Weights of a small image embedding model: 40000 steps, 50.3 epochs.
Rows from block 2 of a small image embedding model, named by matrix and row number. Rows with one number belong to one neuron. Each number is 500 + 40 x the weight over its row's rms, rounded and kept within 0 to 999. All counts start at 0. Numbers have three digits each. After the name is the row's rms in percent of the matrix's.
After each neuron's rows are labels from the 100 images, of 14848, where the neuron reaches its highest value: "responds to" is what is common among them. Only what is clearly more common there than usual is listed. The data: single toy objects rendered from many sides on busy backdrops. In brackets: how many of the 100, against the usual share in percent.
# fc1: MLP up (model.blocks.2.mlp.fc1.weight, 1536x384), inputs 0-191
# fc2: MLP down (model.blocks.2.mlp.fc2.weight, 384x1536, transposed), outputs 0-191

fc1.528 105:540503535490490513543507403459464470473549500457522513501506611567413505483465483521517472464516524570535476518468483479504547510474517538504517507521576473514517448471523509536497433522484544497517449546491544496502554602526496483464445568512468540487544510414436459482491613565525444515532487595510541442530521542486501538560476512452488530495545477531523531505426513481479471583445516602480489535499484505559450526535471454537493462529508415545490471510510442490533475478451494467437553523538523561453492477502498489533529476502462492500489521520443503496498490515471527506
fc2.528 108:474506473526580520524470531533528496557498485515558508495580412470553481519519500496503480467508481484541542560532497485478518511450446510476490469493521407478476536516406539483469516565557494537522421497434544490509516510551506501508542541526440472553542418450530460426581506534541506559492481533557484541540507474529527497466488478577562478498458440499492516445521480501472513509514475545460469473424509505437467398558449529441542550523535529451540470456563485468479437495495550560605482525503417537554442538453494514516530523541469515522560569581539452506525492405451546488
responds to: green (35 vs 8.3)

fc1.563 108:468510527516542541544548524477495480527477490437492463530418537520480504505574493486501515545527648503550430465482486481552512432559492463442489481559512433500513443527515488505463466427503521495535489444546500454525532502503493536565488405479484540461486528471533494530508522524498492393459484525494523510545555580487460526488533568491533527533484421635531495549537579557424483491445525513493543488504397523482494485486488509479425465543523499478425512548559487534485505489555489531474499497423447462492460546491505498529509545537467524501435507494554426519536463510469492472
fc2.563 118:541543503496411482457446488500469511478574562552537535499522452550526412476497409517458544467510462510531502468555500505554498608496532465512461449517506515464477531604518498526460515443512474443486529536516506475405455432419421529455569491584459473554500508505534617490508495484482508494502485583461560475529496486535526517470498466503525508419543472467533513489410453513524484453504469493438451466478539516487447518441455469502509514501469538498540491528540453434516557510475530522416557447573502598431448554554512527510511437547532471442530547484563514476495504543511496451
responds to: pink (51 vs 8.4)

fc1.172 110:522465545447499475439494518493552483482521473493541552479527488536532451509477429530446549575488496508469455504574444480445501430548483554490411493507490477519487499498573504549550546510465519538535434459457486521491516481448519540419501507527482460494552470446407442489521502504503527523555479535445458502502477497531505480459493511502528425484525523523498509455464442488518493577503494476453422558527522546493601454475467552555460470492513511566530488485498516421469447494482505423533493571536482478501488473544526537556553460506489530488489492438478506470503524513492582450
fc2.172 087:528523467499441499545464440432494467468531505485413537526586522397508501498509562485494489521428534590480493493534475528531446437409505472534525501455579545476516456455529516487604404471503519407501585425534552452444484481456522451492497465512487418485507556409494599531548532437513490553506468462548453453502470482394529529537561541497553510488434521498555497455459510509508517503473547541450445455548502504517532515446486539500462508522521551581539512501534476522506536519480475507448499536484461538401497510531547468511484511588530490495498556456532494528536517588481452485
responds to: blue (28 vs 8.3)

fc1.165 104:489428492456443512545561509442472405438463432493489464556507561528483562536525529509495533438493478470521521495522452579413488492493493479554464472499515437474486527491462493489580509469478565424433481414525548556504504510515482503512485509500533432478570522487488475502487462434560498477455516463507543468509504543575431439501488510474449482499532462478531384518457524453574478496445468493457560421518487520464488485584522476555475482474550564541533471474530494531526472500490443442592511616471423507500543510432448481549543460526509503534462521444468459527547479549455492449
fc2.165 100:493492476537560552521516569491485477454537510533403458510524550436507554504447555524524541539533435448475538510491522469560582466527577543530483535527525478483467520419547537470501545467490479434456428478450490501532498510513546557568614507532558537565470476553522523508555504515512488489562494565534551431443531489519469567540569494535497546549511490465466504524528474464540500471581527497508504517508517509521507504532518564469556519469509572519493508438509563547498435528510440491547445484522429468444468555459380492441545498489501528564556521453452486484423549495522464548
responds to: purple (55 vs 8.4)

fc1.55 109:460554460526512457448513475548502528574521519459529522512455540496568482520527486513509449486534503461451515491498520426496541490499473553460526456421543497585535503508517505487470527483522470500475571462490482496512554527478498477450546528504499483467482484498521534554494511510426486546494491589456547523532518513502490512578515494528444549496461517575446522444531502548468514538467605485507505511522474538534481490559524496523440590475495527517481483496483509507500481486518490462475549507542382541549506510530533515479472466418526463466575518509455512556457532572585526536
fc2.55 118:562499570575474493536467535572517577481487479518476505515536499527608490502552461450560551520498474488424510475580462473437591542475493517475517523503527507472488472522552504454454514568460497519439513558572506485492502479561584576445471548422509481546495529545490495481554571452440486480490482483504472416479501501551549514517549462474517505560528525534522485504489557526488499481535508481554510580496571526525454421509542486501502505498520519498499447519518511544489402545461455517499533499482526565535430554461499484419500470514497472485545546501441488529480491572418584506
responds to: flower (36 vs 3.3)

fc1.504 102:449616485441466491479463469506502481533547524486525495512496448434431477437443493499454460464471552626455509543526460552491543429468515502546504434492469510531512489484525477510552550517493536503451526461529420542481546513592482479496546495475488494512590465489522523526543515522532533559493556550455512533429480520476489448513422542454433500549497478535458438524485526453525551542512482525537491455524465563492416497562541475528431458486471473497498493584512554458502464448500504477483441482504486529526592502469518459543478465555537476459510506447504526559436505485502541468
fc2.504 118:505479524553588490498458523432398553494401482527541476478460530498527451580458496484486459503498563443441504491450514459453479473510511478550610538530488519465460466489541480452541468458490517539522504496498602477555448533469515499581468505560579477519509545455510426481540497493487488513536556454475561505499568564552499453515496447491474473479480453498441527426575437453499456566511525467544522526471538476480527454492581548498569499523576524517467435540491408548564500500493442449567553420531519396533507479497474525485493437553527502496476499503491484448562464476509468531
responds to: white (26 vs 8.4)

fc1.514 099:463480512431433482471514514559546521525515491469458436509447547530445498473577483573535443486485550478544460510544542469503457553572497557603507499502393533490529432543457537490469521508540593466515482487489511525494525477514589554467447407433468417437491530491487527475494476501510542431543465513552468485495547538497495504576523497525496457532472421440559514473476505487416514453514478501538488521411483444517510548568505477573477522554476491489485451493499491454421442478452512519556490594512475512459505543461507503470498514506403511391432501489512565439565435534532581448
fc2.514 092:585507545567483512493557449458515571475512489561494501455484560549503523467539525543592517459518498507549537535508444481468540451485480546479539537612525494565462494503470504515415488516455515480504514534525494478503540468442514511496427567480476485467502431521471515530545522497506475528484454488534428534457551500555584526492471559498482496581506546517507509516507480554479511466525472561520463526510486518377551477415538492436495472487535470479513552530526435509550475453513456500502522521462503442512457493512502524573531536475482492518504463581464451498516441551536435558
responds to: white (27 vs 8.4)

fc1.113 099:454573513533567559512453498490476550492469494524462458472433506524546534504491519466529496521457506502506539522532496521506491496582410493475484532558530519471536499484491468520325440543519499485490509501463500456493465491493463508470494586515527498511492550489497466522534468456518567535473466471379465495473545501511564508474453462480535471534514530462575514482550519424500466508517472545468458463440423597544528470503549502514506555602472511468554533410510450444418493457504512538470548442480487547556460518464526417501516486536491528427492512478541461499486548415459534541
fc2.113 090:510525463482485530445493521513550482439515501577485454446470443526505500461498431487497551457473539526497484545480493582571555525476518539467526542513454508506484441472427486536602521428447479549525546492503482537447499501525551564531500454498519501499524507541516526571465417477529503539487431455572494523501506544499456498485562583462511490541512484552525493489461495505479499507517459431452518541503486500500463455540506500498499484506604547512549488551507567482489544580528512511538544448546538518485452513547463568480567515546446508491489518496461451496437482471541520492
responds to: blue (30 vs 8.3)

fc1.130 107:443496462524441484433490526515504521495458525516532482501492502553485517507556393592439577454483546434504517511533495481552565541448497504536482548465455493488504510522544497493503454451445526464512529514505440441492569502484478489444523514459497505509425541601494563507526481533487517524512475534512475446528494481534504554505484485558459485529524445527463461525507553539530501543516494563388516508526549566517549479467540551492504520529514542587463488544475553596507566525524501466459477486391475463513504467548510587476403503548530523450555482490543569445473515499498479545
fc2.130 093:550496457470437418491505447480484499500501535430441510476504494505404451490534534462481426452466483487512554519544518437506493514529383485451487502535523488500572492582538526514452527506578525463420508396470587471519543418532487530534474466506486429517503588471539521470559587456476499543460440470524537487551491460454476529449520559511493551457564547440508488475478502427393451461480527519454465535474499520540532472535493539479456552491494481447497504527521535530511412563498518510563585499514428518552456485569479451465504510506557468512517491602511508501425469479521480434
responds to: pink (27 vs 8.4)

fc1.543 098:543500480507517500557471519557480526602488414483460559496469495506536464476516519509549518521478444520500576481501511512514502443567477620483482425452557515508549495545504555564460522504438471538528483560567496497528552438497432489503473480480508490468498569536526439440536451546492518498476496505516469554483467475609459532494462529530508476495449469494501482488579573475525533525506397471544450487512498546536504466483507483559544505535459540480604522456501514491531502526536482525533578496479378522528470529537540452492543445529552482453425492488547474494564433527610556540
fc2.543 094:437498515562484534502429484415523532534455482520515567539531559507502507518488514581525548470554543505551563480503516530538493584513471518494510440524515488484495585497358587536534483457548510508491505526568553550542505520456517484550578509510391481540539517456434546547472489548531485538493536504509480466520439557457430475494467504565496463496473499473544533455506469536449483489500516524481488544468471471479439475497461569564483406489488486560526467489549473493493496514451529463508466494513511535485543510566471498527527504618480519465516523546493592470509461490488540538
responds to: pink (25 vs 8.4)

fc1.581 114:509520496507548454501452532485464455548579553501522544487472487531481528492453459496508424513512558517521521469518573445456476510386498567444546489418519501485595487575490503518465537517467575442515474469526477500521569468486523506521499470493467503551457547522511502477571485474426509538502464547546531522508478522514490520527491576502566559536528445466480605500464489475514479479538528531456501553508487570582486467520523486464532538485542503529510543603460473499537432483572385523472544478449530562514472464547509532515493441524543459511449524551496529540510511555553501548
fc2.581 117:503521485551456536559566572507527421449470491447515527486565578473523530510498466513481555488491453504462528468526496464501529438506494507483532478521527488479436495550524553490587571533529523490495500420497536522494515506562542618487542531515476449520496546483486510505498545532459449507476502531509522415491456448516553410470548557527445458526506502536435453484452573502527449445495501493564505578463506482541512504488411500524498510481506465572504468496549497535477483473500467596489471508556490451477513505497539453406487513488506452482492525514488443520379545567497553487
responds to: flower (49 vs 3.3)

fc1.95 094:518528499478458490528480479514591513551466549498523542464501460417447559469484512481506490487478470574515506455521516525501460489479470428531526490486438476548383454458523467488449483532509457483415561492494539558532471492491462535510512484456470536497524557535565471523500503466492490505527558474568450445546534478544478520470615561484490525516578534447383574532452543554442472473520525478575548491512478477540559437503540478475541516530478534589555515545469492538492454513557526489531563460470466578517538446472474500450451475511512484535588506493517567462605515526465515503
fc2.95 078:547519455495435482482481536547406527510537439520532505536509472502496472447488461484479483547519549366464487538419467471546565517466526504532492507476532517482388517588525432484500456459507490491511522532506494480523503554490571571547462528578515467542532544471531513474498552448565511502517562485485526454469499506542501518419503475455468516527535470496510523446477432486508526514567510523474493575474528547608470530533427482472516477438533494491511502595470560481479454467564513558490461480582523534506466514511456446500491469417534499544561512454513443468469553505522567523
responds to: green (29 vs 8.3); teal (26 vs 8.1)

fc1.339 093:512458510505512439518541484467557488495420565449444472525510488430489539469567433525511492469497607520554487519519441468583499492522544560520413484475573391498508504478549579574532488421511510459500526526479577563454535496572502503430548538473506527467444431543465517487493554471425503490491514514516490521545531503475429451486457446471535504490450428574496564459526450476473477494515477491496513533502446486514482500506541455479495459497580460457521470545480553485460477524555489580442552521510492491494499507452537504545438488509525448554510479433520453495464514518479506459
fc2.339 072:494498539488608551467517483483545502513478504466505530517508522519570492534410520522560464553532452494516465496493562465483492506541557552514489525504540528454546408525540502491468585470473537529558494508520476526404522491487536499486523540478529552521557495540488561572481510539439469501569556533538543449416564473490467507429474566542514476491455530500445546500550495510528566454503467506436526490506497418498509485469550464560437533505481553489462447433462464459541569482507480436527445487480514458489516502496551585525633529527441505500488480547539488516500461506502553498
responds to: blue (26 vs 8.3)

fc1.289 105:496414453476521493446464562481483451523561513500482550475426515541455502487548376527505476553518532489501514503530557499435490430427485487503544505513498519552516549493534511466475440462417481436429497459466485498493550480433533521469488519591491458480519541534512430515507560490454498504558533544524502520609474481485530495516459505528493536445469462470481565523478549475514491493408495595487504478480486518522516433477451505470507543476469449434468560546477429523488508475550431480529539482441433526488503479543530521459487440450524443472511564514538542494548528544533496541
fc2.289 091:471482547456541461524535542479494483547509438391566521549576545473512516521537437537471507504462469502479491497534573520517491526544532475462547561540474526479505467501554509474473500483471530427415563450522560516422473509563520505533504472496462482514510530507526481452516546500500464469456510479543522482465470449496522497521562531513507556516488513518528548506480497521564459521574540463498505575510479511611469512473497565578494555548507501482527462526579471476530496487399494506536555528563502533544477507515464502531526567505522548483508561489497484501451475531524516453
responds to: flower (34 vs 3.3)

fc1.101 091:496506528526549559515490574463585457565451459469417489450439487554509523512488410468472534461484505544510488510552523513580476490502451482466523509441468522505497484553539479495502541544455479519560458549410506461524541493411576383421472535515536521515475489538460479531504519619433504512428471526532431455493532536577482495507450548506469462501476459499456447424557484442483485572431481545510520567476528505472495463565508523552537476488543447439486512533566470450543480538526491445494516530454549546508524521518528503500479498456542484495467460494532531554456480541496529516
fc2.101 106:564530417507446493518545499568438487532512510538493517516571543451563504573499630563442443542505505497489528527570469537540485525505538551500540442510515521468492502461516490465414466520524543484451440500478489533468512458581451541586551507531484530474420527536479566468468514403502474482454573491445566454475538463474523475495514458452477587501476600524515532541523461473488482496528501508499504386499528614484512505490498534465483489559497526499512477517449578516464465495484499538488518526603561471507537490411552493479467472546470503508490496470439492515486496468475515521
responds to: green (26 vs 8.3)

fc1.546 103:535472485490486474517426455496531444501556476392532496477465561523456428514482450524529544518563541521509556471423598542503477476508511475416527460508504472466493513446595493515555499496591540513465579473476472453561496537521458474468520556476437487506523515514503461488413492510494541438430453496569486483505452485484472498561458477461495487523517490533460527591582494574465533546514496565482456483534562493435497487499474558533565496420495500483453588528462580489484573500575442519517498477516478474529567483473499539527475489549550481460492458550559468505485559517536514543
fc2.546 128:434521432568493533423550493539540544435439491514576523523561412508448461466437481518507465505484458518556479570562411460507516493473430539508427553481512482589532447460478486559557457538539447510472518508415460446481517542434474624485505488440522524538535492490562491498576491457475490441497491532520490510459446522477447520480572469551478447478464497624541483446560541447500475499545528468547516473452484559508533473500442483510544435486502495515594525607494484511473510475571486471508485523525516496477492485478479455411479476480529567487547496533543517511556483451463406517
responds to: white (26 vs 8.4)

fc1.61 101:540439612565402467480459551497463517478561516453470503503478529508605476472435504530493545484490481494458516465521531479431432557415509456588468516503485591471470607548473482476443547431515508456501471500455512499484493492475467501503512578445496489507483543489502533465466508495514506471482591459437562452539552517513484446553507477501468497509464465527511468599467512527488507471547479530449491503438503516568504501462437512445435489532501466486491580530440460492571456465487524494538502454466446502494455449485501568497480431588485521541468577426524500512497556501538486463
fc2.61 093:483486421543570566524488479603504495520510492494495498479525526488450476471553445441463603563509463472453411516434435438454486491484465515530517475477505569531526497491460453401467490541480511544517450443561423467573511450436531530542489557505470459519526485459527507504515521460521407440487517572542520502433460506485584454506444609499543482468483500515514522496502476436461535504503450513503408511435533506515493542584503522522409459497493508543455416447487491517505536579546492471488471461505534447515507495507497501507518488515482521512461534489524466447486532481393543449
responds to: mushroom (25 vs 3.5)

fc1.391 103:507442530534515405483502513469477511479459549527528505462515460499479536527457507489530488527502529552536469511465556552488559538480511485573405524458470486470516475519572485460507614537513468564508594551510520510543472482503515508495452450480425490546554474453482504489533505457521513590560444526521527569477548552461466512467585599475484497463488496476467490484527515568484513419521508440500478480516534457496572541464524525512568547470493531483517468503464491547545470480582548552503506493495495531455516532535463439561505513552515509503528473447519484522535483580482472524
fc2.391 106:455539523436469527476463471487500449458604505520490491567491488531507547460468570487533515514564515472504500530508541474486562430501477472414489520503472626468538521450442517547480551454471566489520468411528517511518489574589509546488541478481475490496460558495488515431470449517517498525525543507480468503479496520474487509477513486489524525441431466469522446536513491513597419510547520508512539512442472486489494504519538607463458526629542529530489487529433501545482557497503486461544466502482514559599531503550478527522497497544535481580472556517408449476475483571472523504
responds to: purple (26 vs 8.4)

fc1.164 102:604537550452543563648533502455595446577437521458435524600496451486492552488448501441515489446520485534485476460498556491455497517475537478560625459567425470499484438483549471515514536536477529469441489520489497511520513518493518546499550434464482498560565487513542496503478511457464509535521486531572520472531554494525492540504520531575519460510454485489442475548581546562547556506454464441483500519518479505507491537503523496492519493511497583558429561549408488502467498537499485492541489562475485435475506472465506532543561608459480498477530447468487446539493508486423534527
fc2.164 119:448517533491500485477484448455475490496498417438584532400473551493489566536534457486508519495489491490439511505427504487484550526533450486544402560434569500479505505484410482437580420479574486522538516423490515455428474508490523498530524503490469479533465525516527406505460509506577490513477497451454480587497433527523505467491532441477440512542514514491572537516544496482525434500520540511451476521507552532496519477507489479520557541476481463450557520484604509447510521418541526496547510493568531528581471456452483464512474418566559488496461544511469437461517515509497471511
responds to: blue (37 vs 8.3)

fc1.558 101:493517515477402467481520560463407395489507591464441401463551558509554493481424460506500480487445520500444453492512553462466530505552506524487474461558472556464508555550499555446476482549449476516524579473500428461560423527473523519471489532507516520509469552482433552441490547606586481528509403521465585520528516487532470482532521474393560475444562508535559505510519465464504465490460468503465507422524487528531526482466478532556488550504521570565500519494482572536512550519587492492545596471477524526556507424456561473505434545497472517560492440495481510474489532470492462512
fc2.558 101:531547500497468545461490525503566489457528513587436581476544511559510519532549417527528540455496463484427484460484433493487402460509534478495441571523464440497545488493491554471517532424548442451465510519475456513495541515470541478551490440496519482486466507536575458500519496480444488468514500452413569448512537469460531484576489454537464439430549410485514519602506444498509489495539517518520547479518473501485552495541553511515529485512481501566533431494541514566551487468542473478501433450461575518520473474513559476485525459555539534498499536476449506497468468547466490584
responds to: purple (35 vs 8.4)

fc1.676 105:536437498534477504487509553456445506512497587429502512503479484484487500575522460511520467503440551530553442455432510461422459585544501478508552540521468513512601529532425506516475543516543541539508482483507560473537477518578455491559487515491550477563514520504514481495552513488557526531505494423463471557576530515477546533458562441422503532457471450480477409477522489486427452482504541512443521494519559499475501523537495465525458520489534516445481419534477473500533525516465555441570439494529510500503497543435446488521430463470540510562526526545530590484421500504516485504
fc2.676 110:517510455509507525456497497506500453427524521483494490513449517544513515509526492573607471477447521521472545564534493535521490481539476476465474512470503565427480568494538476528516420551552485478431509500507430446527470500462469550538531540463523507436467570548533463526469538466463464479540554506518504491620518452456430564527430495530517500481477546510537520446465563553584490519497501443499489521428440422538516508511542497517454434437521528587493494529525514470519509521533453503462506497415541460547456515537479493517484484460447504467422442466507498504539555429478481491
responds to: blue (70 vs 8.3)

fc1.276 103:481476516434458542502518491522553405569494453476471473500469532545441523513483524400501400464451462557521459463527530468488564467422450497494445514508540505493499479464443517503465498533522443548503567502505489545498424475478529544555516442488427492478527530515448494457548479457471483560478536539482550470504479536531481532524492584470499509523552472545587520491548475518441502481523546544454531443514442463547586472442492495555462425506382535491570505465589587467480519559532472554514506391536449546486468463514478425517482497455547441545547449535500529482495553511458562525
fc2.276 123:537540506514547431531555498506517590453509485487566491496570476502462460571501483499520483404472563421478515460509560528478546540431471434491512504507489468478497520498526506515528563544478586575500531505511523487496529574531524590524484540407516494465469469504539516510544513509537492618460483465508448461534459513539531497504475492555525484436471452482466557569527544427455479516433480469559454499514495454483452447489515456429575482459493570514538425543465502515535456503441435525553505519471485524472562544476483531446486455523483530529488546469483529483487454430498523472
responds to: flower (34 vs 3.3)

fc1.482 100:531536465516468485479479487486553458610492477501443629462549484444516516459479495455487493467492555452473567486470508510567470533544499495483604472529490534525437499537556516483503433479501576442531522465569462540523494516493449488400500568559466458503546429466405518569584469484496514500478481487431553447432508549437490470518490486506444482506507527470530479511533494490454534524550522486516500520465484498497525474486472507429552518497526425506521498480364465448469487466536491501523511481509470489567481453469547504458437479502506502505472501455510496573567442452488476456
fc2.482 090:511516477475518442549498498541473495489469494562493460548535487529484504547443483519578442545541428543480450422490432445533536502531464484530498445469569468505477494614486517509492435514490515473453482539449448468516458441484517455478575486556542514531518550540564546451463499548554499524524529486551450523521522546543455504486508504542553457468478569528421508477517531571517465426428488470496502485511499476480516530492475489528509464519527438490523479456534506528436451531531504541511406503512479532414514512572491540451485490486533532505474519517546489452533492526519543495
responds to: green (25 vs 8.3)

fc1.735 113:487487509410452508508436521493592425495542520534500525499505418513472438500486467493444515522467530481496450512483501457499470409456482522504485494586466563495464497531536583452442516550457488515479453481526533594489455442562482487478549416535517503459565472495463477556531507539486499519502520509505540559449468540545522481545460444463485503473510549472497484469405560568500496508478466489537513492520497475485501480461514522449590500525487492576479415497481458473501515459488423579466520532486506499434474499481462462454461430574456490499505449530519475476535533583558537481
fc2.735 083:526517578487496450455534513506532457440509531460479495477585559454528603501480451456486520508510501462453462476543570494420476445510543476471504397500541431575421462540541559493510554551486503482449499501475433506437514448468511527513572549479512433523514546520455459502486508551531421496510510492479473525524476468534472501536516493459498458514519510513527465442441468488513559488476517504511495478504443506505509498572507526555508556503437506434570522455456480479566449505509439489447495483562487538449484494480511480479497471442483487483424535469483543479502513516467539511
responds to: mushroom (31 vs 3.5)

fc1.358 093:501533425534508453490502454534407477586460438496517470484532556493541521493514550503497512515518486520450525489458469480535604418447467407540530509474511525517476544455501496502473522474557505544499537525420511549475501424509501487452540510485504562549446512521552424542529537546479445452497445440430560544495514537483513432528531464460534498502443465518486492498498507475546514481480535466517561481532471571540534632426514563461511548465511520561513523473431520539570506485473501478478479433526589522511459499520490459468436550507592500438474502471504434496513516520519502492
fc2.358 095:504481469493487474537505489576548495472461540488475539519528486479543422444506465573489495480480462503539450471582488485477447572614553516549554499514439485470516521512480511522564510468425483463500556453513485491565537436506469511515437500566552479376497442429450538526470539452485539523426528475544505512511496544550492465550503449502527447521466484522581517540517463526503470553506478522517468537481536486464532403524428504550507463499532474450529435517530471453492469524510559551485513587526441478499578536480506547539571475489453464531495458619555502483490424540506618477
responds to: purple (30 vs 8.4); blue (27 vs 8.3)

fc1.389 102:524488471544588536460457493519515481486450483493501517438475532501534452510453554519582421457465461511520505500507498515475454497477440533547466491447509432443470485496498542536513507494487454507404412483490495490528444513492524486507558523476467555499512534469398523460539435484424487533530537478459520426445497531536477545519518511472518567513482497472551452489467443544472525476509490475501479414531490480465441422529452394519485477520544482497433520500449503478511534577480503531494563492466450507455514475524542443531594442516437539487485465514582519521583451505440480534
fc2.389 106:450419493569489549500479464549436503508497587543460507463511444520559486502526465459479527491548518529574514431442463450488529481494520545480488521492513493522451566564501525471505502573453521494497475520524509507531552505554578519442492473475505434595493466510517571503478536508493504467521445551491487526506542544539512503511474490495518518429450410552472482589516479464538526555555447511462484435483447475459487490469483479421480559451468457524532448508562518475422511469555557511419478487478540489407490461424457529516485487444519419506376524540500485478509594521534471508
responds to: green (40 vs 8.3)

fc1.366 101:499544537507441435533495533469524419580557555483446508485527434418510511533422434471526526491447442461492468485530484448488525574467534439501444529554467512548538555467417508438494539468507477492471500446482479536541518553502488485493458547493584469499455504494487480510468451549530536483484495522486479560504539463456420498496583506478550541521531544432469474553511442522531530519547524601479427501494460528516459462520509447486500519472492456517572474527469528509438464568512552516505460513499553415517518500468514540505448492525523473471472453544457539456513475517456514542
fc2.366 117:501505507478467554547474582550450431548516464450427480526521467547516493563554513403463564510465439458500499542522559466517454508535484449465458464441517476463468477486503477459473544487530490483422461511544552469490504535484539536483562541530528528505456477492507585515496498471483513514507526530488485508510471520508484549464468447539465526520485506541454495446487520570497487489460488534517551514532521506499462560566499493487452484466519523502469561485640433510547537450537486511473520490460598488460560511543507510565538472559475519545503518528507479545506558502475513467
responds to: blue (69 vs 8.3); from above (60 vs 34)

fc1.499 107:540532571470557484486553475470483464560535526512462494494461484458499493507512460472502465481496511529533523529500506466518463525396545475507513486518561480495497461526417517481521493464509543505545533396465407556455369497516552439408524516547470543459496457496507496510522493503496475462534522486503513500517540484481523485495565432507409617564439503417519538489485489497508517592408482516490517544478468552520480468527532527534547520539485536473527513494449453470491521460543503504496529463535486560422538452518483492564513442449501497488520494547507564471502467500507481528
fc2.499 099:518438493522499486532453497488537485544524517533565508513560528494504462441510485521505486500548566516500534511531529568587589557449554521511529428525523469490500488488462500500463480510480510450434505504542555473459429456511419529611498514472470502573456543467503492485547472458542515490428513531496408466521474516500472474481508500563457550510518460470540504439491496602542537501411513548471557531425580453507444495526554505439495470499496435507529520505491422464523506438537525525565436440544490516520537499519440429478437546514494556530439529496547464491552494499521516487
responds to: pink (29 vs 8.4)

fc1.363 108:569434519498434449487403538504423525469501509490536501462546503494560475508510485537531509481404506521419465393490561515482543473475540467502509483484534565447496510408450508553423501478504536517456495555494479485475444555559512467516532476535542595515492532451487503536397452504501533531509515491467510485553454498457482494461460517540544535579498423475532520425443433473519514534479447525453546394494472455531443474510495498539560424483605525447551458492479386504494547439503514521502539420560434561497510497487534593588528521465517444488518514495557460479558489501536489456
fc2.363 130:491539528544492552527539522520565538477504538473504449518514554525506582450508531547510473506495473533461488520456487484530486585554493476497403494488503492598476543524553452439562512451483513488495524511519567452564498456431517455565440471499525519545508516558439530443521523466468521447433438483527521487461530443468476514581489481481484464510536523560551489486460576475510485478463451412521460515473459528483496547441493510508523572475408432470509506618467533518533494512415516492442496530448572515478481556468497433474562465463462484484523510548503522528488548516468456506
responds to: white (29 vs 8.4)

fc1.32 100:530486502527505486535510498480480458424466535538480417464511450577509500453491511493513551535615477573406498511492510499505543497504483501472493495503459499454638578525469563483496505503495489441454491484528489589492561494506481543537439529518537422512517469515552496520464476436497550436540454517489476489530520571471476496508493549456571495522540505469445491504522459491524482499445532456537474461443484503508550473563413477546511538498525542563463536424527515502505575488540514508551527471494453522452500461472519462494526508522456457506473505538528474515475503497485448575
fc2.32 096:485524469462477444497492529512409460432483542501452542498445550512495487426556483546549505492423444446550480553499446480457490489524522536533574448478483506535473516460444519507475471509533526499545473550509551470445437463441509504558536415437531531470508525476458503507543497511517516542490488406483466463517523391504532531495509543443476521541480559519539543420504503555524611514558505486471527478521523508463460477471506486532448428436482531534539506517568432508488461435468517561503533557503494556481513479457532516481492442530479553500502435431412492509495536438412493473
responds to: purple (38 vs 8.4)

fc1.125 103:489505443495423539449543488435521516512504502579443541529468472487530516474482507545506531542511538446517470569484545529570508541508454511522489546426507461492462463492456600505565493435536501523518478547529552498495492609595458418438478456560495460468445478548512510479441458474493582542515459497484546552484580533471494524487490491507446466478483460415519532543512433520478483497535474453492526439509558486503523513536507540499482520457512523491471512402493458478483490459509479432461461478439450548489559477480500571528465453464512536517443435406539461467487471519501453458
fc2.125 107:532462479485515494510553451447440473525526503475530436492506528484558523459460478467536415450531511572504526481494467474478512525479462556519523479590520549418537488550469428563424476484475537473464480546527551487463508458554500545471538544397453517478513463412497499553485527542495469476556558447539437479476452517495437494496529540540485467470497511443513465475451475515499544475525548461454515548475550470449502506467522496481416493442499524491466506489481535451447490566528482521533466511558540518470547497425496481528504522498492584532584498589447504507440562521471488523
responds to: blue (72 vs 8.3)

fc1.765 103:482544594533511495528480529385491553490497445542540404458491481442521546516479571557481432431501468520501489429442471489504501462501476491508524526512455469509497438510518530516509466450521524481435538523504488417499510542544536535480547490478512504439512532449525535421487510477481489499457493509491482466473454592451457451545427466518509545492495567473526494496556431508512537466522505563468428504565484469485428469486508528530456522503466503463469500581517499409452534517505416535456552502445517494562480548503533456524431567483573514445472539468511510519506478516558449517
fc2.765 102:432531436475487530534472507554436467516480532549444505503554523440525483561466484467535505432524541531476452533470479496487496452549475510521508471503565494513576522503494469486513503481415510469484479452412457423457502514465520528536482505494501445541457498415488525462455481504501474536520535481505543490494502481504459492451532451489449519443482502458496488481493477497485462589531471534516481470507514559478522429484528492484504478544573480529464467503442450415501534504584528511512505511478493475475519472479428459571477543463512524552460490448521426477586484432518499431
responds to: green (31 vs 8.3)

fc1.418 105:460500506506524587484496541558511435463551511520464458476439458492514466530397477538538441497552497461515530457563497451426533468526423474562551486418490523501529503513533526462456462490442538567533498498429503495531476492560553486497431555453500538516466497545515548445521473475514505488529500459530482426531477562458491492539461540512468526526455560532482491500505465458534515460487489498471558565518463524494492499480450562477473488519488502460470551549519513538561527560486490492513510428460488510496499515529564508510381450498532584520480491478541474505501469573531499472
fc2.418 099:561485466476516461481431537467462566532431500541445522604545560460521422516504532487516528509494564557532492503502533468474499536426542477411472492528500478488526493516515554489531452509538480463480506522508480510487476520505480461544425426485483487479524557557533479548472458482476564462486486537582476542474536513467490577425567436466443416493503476452453472482462486490472491473487463561527418463442609496546439508484504470508493446573508481518522512537451437499460465457513505493513531494450558562551548511560466495520503588518513499476486525564419486473490569485525466543
responds to: purple (25 vs 8.4)